Weights of a small image FSQ autoencoder: encoder widths [64, 128, 256], decoder activation elu.
Rows from block 5 of the encoder of a small image FSQ autoencoder, named by matrix and row number. Rows with one number belong to one channel. Each number is 128 + 24 x the weight over its row's rms, rounded and kept within 0 to 255. All counts start at 0. Numbers have three digits each.
After each channel's rows are labels from the 100 images, of 14976, where the channel reaches its highest value: "top examples" is what is common among them. Only what is clearly more common there than usual is listed. The data: pictures of board games with random positions, seen at a slant.
# convs0: first 3x3 conv (encoder.blocks.5.convs.0.weight, 128x128x3x3, standardized in use, each kernel summed), inputs 0-127
# convs1: second 3x3 conv (encoder.blocks.5.convs.1.weight, 128x128x3x3, standardized in use, transposed, each kernel summed), outputs 0-127

convs0.83:155095134144120156159144090183134182074109123102115127090120135148121133123126153139137110112163133102134086130139090060142138158134120134140116125110111104122131102123116125108110159160160116144136141125136154155120130107129158139114065142102112154132127169125154127127139156155106122100136149144158118129111154148119146102139143187160132122091141117144048119079097119158111115134126
convs1.83:156081107116108128120131127123122075164103122103188103143129107113142131157109097124133133139126117127135138131116137143124112112138117136115128094146180104138104115117077141126133152089119162097117103161116131110164108115127095124088082124131137116124126127143132103136143144143100100162197059130147110148124126169094203152143113106115147121105136101152099148182136116122136142142145
top examples: digit grid; draughts

convs0.85:127140132173139127136167158105084149187148143132161126119071135134095138091154125124148136129104150102161155125143118183124100158163137116186113110147121112108116105102119144125123123083124112102114117123128129123130110109124097131121113156086172108132153095162107112117143137174116105108114111135140112099090115118155161115142084139142148178125117120105170143125105146079173152118110
convs1.85:096160121106106138126146122106152091129096123137088135145137124102137109172110131124118129137159114125110123093064115073151163116093140180105149104144121121136145090113147175098145126162118120127135123116095130152141114126177112138155147130144088127138147178112120094119128073127124131112119105108085130141144128091091114103095100119095135142098111064155138111117119104150108107095105
top examples: noughts and crosses

convs0.107:118166128098132135139112107155146161159154214139119137150125131131058178136139082130159088140121147179139115121125153145166132139135164119152140132094116113130136116095141128083131126106152149135116119114117153097091122106119148123102116119110114123119134111128114134128152131107100160123128120135176146123150120121086139095151113119086135123141124154114061122170135146130127139109059
convs1.107:133098144118099136132137160134139104164146144127180150169155138131102134139078125118174125128134130118131123097157114135145168137114126127149085160143100124137130155133084117127095126186187122153135113137120149115155072153099160131097136063126127159094090076121109124119153138114145103131149152137142130130087137125122151111124087122094118098161132132132087137161121151155119137117172
top examples: noughts and crosses

convs0.34:135134108122108161129131139138117133178236144135142121112128192111088150131146125130132106127108120129123095144120108140113110126141123143168131131150143098162128117103112122133124132080173154135127121076141123128126164153094132139109125130136106135124113059122090140106120147120125144094156147125149140146154150105130123133110144099131152182106139112079133138066152148109105108111106
convs1.34:118098129125169101118158140092104099110084150163158136164099109105157133178147156093123166146146126108114147093092129117126134146095133154135113126160070118116100123115167134154103118137102103127134077157098157118117151164145120100112159171109136138143158095134139119139118091110191104143123137140134161163138131106117103132131111096086124141096120148164117161153113136137123134134158
top examples: noughts and crosses; stones on a line grid

convs0.42:119112136162131171119135120142134111141145054146110134095117149155085121119162124143147094117139079114093139103147112125170128139114109117147165118118129093143135136197154137120151131155153139108115163113112175126116119100107117114137131138085105139132169087138152096136151131144113130144082140151109115142133153130058170107144138164152128152100130148092142138085120146134106115125093
convs1.42:141118117157140108133106123092113142142097139080102118106101117110133155140107115133152165166112114101103109105163124099135112135116115115126127122125082108124132142116120095088145136150157095132131140112153126100131175184085135074100096135096118135090115105096111127158102043122130158124142124117111143079137082142143106139135164125152134101169109118101147137095124122140138079141132
top examples: digit grid

convs0.69:128125133130121155134134151101133111140118121104158087106133155118132099177108133160146126141150105134126115122120109118107144091117098132096115103093168175164131153112154119141098075107141121132099113135142096152147105105124148120084162148152122106123146064099162076158126132124174118130122127154160097120148114123121122133100123110134141138144115152117153111167137094131187181125193
convs1.69:130182116131157171155115135179173156153136150159128157127147132142142182122126135130122152141172161131132149153128150136179136156150134140156159139159149136157147142144104151116162127135158117146180161115111179165138175136151172156166125144138132132139120178146158143106166109144108141118149144130125130121105157166136161155161131146136147155122146160155121146123140140157096118146114
top examples: digit grid

convs0.41:108170138123098121156145131096157115151148085116112104090100149142135086122105109132146133142144131117121132125091169109155140121162127157120139098115137175081089132084103172161094150196133150157153138150084132121101128086122087103103128133149152095122154127110135125098146115131127102142105121174132104176130112127127148136123108156164110147158123128130162139136131083116160132137099
convs1.41:107105120058092130085143091123137126107122132113107168094103141130139115161108110119096124128149092171140122157144115099174159100160128122144141130126140150088110138133121125155157117082099109097115125144127133139104120116128095133120073161143096131137101144091156152162105121120114104116112157131127115108110155112131101165147112181135097131105078104109092099088134115138128094113088
top examples: noughts and crosses

convs0.77:125155132150134112167154135139155172127125088093116128083122132123107129146134114101125131142126094113138067126143110074176128137130133127164139091102117124138123146129137146103102125123160146143147142104123113134125116134142136099150078160143079102160123168101144138117153137150136112144149131131145098085120139157130143127155106183176131124110171130114097133025130130113108139128130
convs1.77:100143093088123128149111115129131165104106121121107110115130114161108112110087118109100164178134099103100143128154166105136123100137096106104144053161118118091087129127111082145121112129124075095126127164117079101085112120124104127130086125128098119129108093105114169123143097124098111124133114133127132117098121152078131101143153131100159091122130120087137123111142091141106135095112
top examples: noughts and crosses

convs0.103:122131133175119114132138141155113163096111116115127094101158128139075108073162183139150108120162137109113100153102116134094150126165133129118101113159119110143096136131120127114141106131184115124168148112139142124141121080104163154119106128120155132104114185098136152087103125134114102133113153145148057130125124161102130110145125188183135124108128119133139146139108155144111096129139
convs1.103:081129120091107167118192120145139112144105120087123113082100100092116120107124082141122135086097119073097109103146131140112114113106079113118123108149111119110121104111105126103133126119099121067133078131133124119135157112135086125102101102094116104140121090110107137092113112141075125137109137133093123128102130117127135168119130164126075152155125138110145089131132134088126094143138
top examples: digit grid

convs0.2:112082116139154102124136132132108126108120123100161148121142136115115133124098110132128133166108117117130139136144142133132110148148139099117176121198158132103128137113121138144133120142137107106182076171112111120124103178150092117136123147103105127124143133120128153153103126125142102119149090100094157156144153099111091235143126135178144158105094105141134097113123143116101114090140
convs1.2:187132165153131130185124148140132169120147150136143132153141162144151158177144143144129139161160133130143120144134132145122115174155130150159150148134132151147134158155158146172150124145158132150182158154150117156135134153168165147139140142141164146167151156144138160142136166167138155146127131139149141173137158142138145156166167134168151144152167129137154151140149150127144134168153
top examples: digit grid

convs0.92:140104139159164161114108119120111101143128158174133156119114103112114105135070143108135121125125148102102138131156117115160125089115139135108128148133144130153185108109111139110119151129102141137056098116113138144113133158127164162064135080115144139141102127171143115079166112117145148128151154121118134096091107110116158084127126145146096106149124163108143175131177161140123148117127
convs1.92:146122127108158133125154122165139166158143120123133146170160126152151148091187131157149111110113143193139126167110154166102163139126163148133095110119127118161087114147110142137126130144128158093118122118119158120131117085107126164171141150134107161129075131146166083156152126139146132163154147116126115094150142143106130133142114137114137147105138096124067145099104125135133164087166
top examples: noughts and crosses

convs0.66:146144133110096148144123140106116100150168137132145108087134127125091116151138178091137147109120128070136120137123126106141119139121101140101120147186098136113107160141167127135165057113139134119136152092129161118143162120110137186153134145101123092135091096150100140104158139127125153123127124149120080126099129104090112095135164092138149129166122163112190137123155120111162126119110
convs1.66:136128120110115152136106139162128132166111144146117123115117092088168127155151154131045140164147124160165110104158131096111156119119161130109107099088092095122105117111139124067122142103085122119152110131156107156108107135130130167102122113134089097119092135125160130173111143104156090097169124105138134124143126148133109136103121125076112126130154117129119171117109142121104134148180
top examples: digit grid

convs0.46:142120123091142117143144102102094167080141088144094143115119144107159119129118105107132121121137105122134135102108121134136161142143148137130098083157153123129148108154141103134175122145139115103074129200117137126093125141096131121168145173073148141124112139148146117122160147126148121147136128138109088131122151131098164133169148151185141128070137126144115069111117086141156107116147
convs1.46:169090099150183146112133146168133122153170137139141136130146133186110148148125180138158139150102175089134140128154146149130166137169130132160147163148164147166172149141115164160162123115145134135107151130129144150152149157123145112159135134174160128138124156111140134130145137128126177130160137134192135124131155158170137138122162133138144131144121146142151163151149157145137154153109
top examples: digit grid

convs0.63:108116143176152140147126098143141141114132110132119104116123163098161113145121117127142130171113100050099095098084129130148122112127119123161113119160065127103080123141121172108148135110128123153135118104144147115118130099110101099117147128137172113130155080108128182106180129169070129138145144135125154133109123162097104160117144129143139132167148132135144152110144183111129124145117
convs1.63:112097140118138096129128079164138133159177141103149141098126174127113115131113114167088127134114115170177137128139111097138111107165106121113130103179078090073079132130129123088108113136143113087132127122122149147112164149124086143122114164123112126139108066134147173140082092139141139141164171127131141094093127148128122152116147134132122155101126153125101129138107120135100111117129
top examples: noughts and crosses

convs0.28:135167115155100123133143153109111117160136140139167130114116082129086108149104148104124097153173131136153144127156126084080113142142167157109132126136156118111123143115097100108116073110117173120145170122100135126117136112167118157169119135076166077162120107144156108105140144149121160132123129134114100101123134129122137094122129136141184146158105107114162144103161097087136144111090
convs1.28:155145131092099123153092083103097123124099128127151140134141154114119091105112150148095159164157129148128137154132121103085106115102139153114142127132118120082102120142142132136136172129102139113091145148092059121113187179166120143135145138187134119104097127126153156113144117141126128073115078146139145145153115131128125089114140091088148140128109170122157118113134105148138126099119
top examples: digit grid